config.toml
model = "image VQ-VAE"
dataset = "made-up waving flags"
train_examples = 97500
image_size = 32
crop_scale_min = 1
horizontal_flip = false
color_jitter = 0.1
bottleneck = "vq"
downsampling_factor = 8
encoder_arch = "efficientnet"
encoder_norm = "batchnorm"
encoder_activation = "relu6"
encoder_channel_attention = "eca"
encoder_depths = [4, 4, 4, 4]
encoder_kernel_size = 3
encoder_stem = "deep"
encoder_expansion = 6
encoder_widths = [40, 80, 160, 320]
loss = "mse"
latent_channels = 32
decoder_norm = "batchnorm"
decoder_activation = "relu"
decoder_widths = [32, 64, 96, 128]
decoder_blocks_per_level = 2
decoder_block = "plain"
decoder_attention = true
decoder_upsampling = "nearest_conv"
codebook_size = 256
init = "torch_default"
residual_init = "scaled_by_depth"
optimizer = "muon"
muon_scale = "match_rms_adamw"
lr = 0.0016
momentum = 0.95
nesterov = false
orthogonalizer = "polar_express"
adamw_lr_other_params = 0.00083
grad_clip = 3.0
ema_decay = 0.999
steps = 3700
batch_size = 256
epochs = 9.7
lr_schedule = "step"
warmup_steps = 180
weight_decay = 0.5
adamw_weight_decay_other_params = 0.05
Rows from block 4 of the decoder of a small image VQ-VAE, named by matrix and row number. Each number is 128 + 32 x the weight over its row's rms, rounded and kept within 0 to 255. All counts start at 0. Numbers have three digits each. After the name is the row's rms in percent of the matrix's.
After each channel's rows are labels from the 100 images, of 14848, where the channel reaches its highest value: "top examples" is what is common among them. Only what is clearly more common there than usual is listed. The data: made-up waving flags.
# conv: 3x3 conv (decoder.decb.0.1.conv.weight, 96x96x3x3, each kernel summed), inputs 48-95

conv.87 112:112136098103102128118070143137164179090179109072104107196158173173120106151130119102118079096141141136133112143082155139138103157239089164182136
top examples: blue; border

conv.19 108:114135159174101151152106105129109156083063133096120144052090099156151098101113190073178141148059138065151130086142114091078111045183157102104112
top examples: white

conv.4 091:097091134117084114140154119122169110228124107147095100135131132120121099147110130127154124161124160103150099126119138242073053095126171160093138
top examples: white

conv.6 105:114114155084149083107115121103090080219061101091128167126114095119141094091089116194102133156072108095133153110102052144133082058148135115142164
top examples: white

conv.62 099:125168086157079115114144124134148153088168171156107076198181119109186125140087167115131111131079150110160144123091106085132156157159144095111135
top examples: three vertical bands

conv.39 089:104080138098102171107141176144088093086159163103094253103171082124164162163113107159105100129176110112135180124117148160161171103104075120074135
top examples: blue; saltire

conv.15 092:131147139150047067112155170133143140129155162149175155140126084053132169118158110126114081183063157139149113085125073161111117137214167118110103
top examples: black

conv.24 085:127164103131128129118118133153148121100108126163163198182119114175073096180136108111103138172089092116110108205080092209129086134123100113153157
top examples: black; offset cross

conv.61 095:122171095129162049111159163134124144100102157119120207134069180117158139098106105135110152092083147115128207194099094144110160112135187131091168
top examples: white; diagonal band

conv.3 092:149110143100143141101097152098097097131169070092113064098181151127149135080193109153066129113106155127093173093123150126105145117119191160145193
top examples: saltire

conv.84 096:160192186138101153127089082108151138153151154154109146149123066162142141116065088131122092072104100126189143141105161062096111164065100061099154
top examples: white

conv.27 106:079139145153154097117145119099103128093123149108118135141142116141128075124088145107112057133148157146139138146112105147161171057160083093108162
top examples: white

conv.28 103:049132116180147096108116121168153181082103179130165170168112112160107094139092064102151141121113125107142171112136033113124168114144096110089100
top examples: black; upright cross

conv.5 096:134048127082126200105121111122131073144111102130103108125075108164148111121198089132155068103151156153129112142123135181188133076106161172183089
top examples: saltire

conv.86 131:216168106096127112121109125083113096151110114126138128117121121095145149136127139123128146108006108091130118141116121156150129105162136137123142
top examples: black

conv.90 084:131153109195103112176141132164158142137127147134126137157105115191151140050063100104107130123149125198131132122145138185154057049084145178110154
top examples: white

conv.93 090:090102193120108092154059133138134176080124076119158063086102203094129102114178129136069128131144175136149130107136165130134117081112104093139151
top examples: green

conv.66 090:090114132150161167066097137105103127116182098127097124110091093081120064107166133100114095096137107153124117194146128121126112092143116169172168
top examples: blue

conv.63 097:169091102140113188089129159100120068133136122106055126120102179102138137192097080093147072138118149078094192177076106146168159127090094138119094
top examples: yellow

conv.8 112:122129115141113168129092097096133128066111167095105149053175117093199107093107094103139134168083056105075140130132161048160153099190112068137132
top examples: white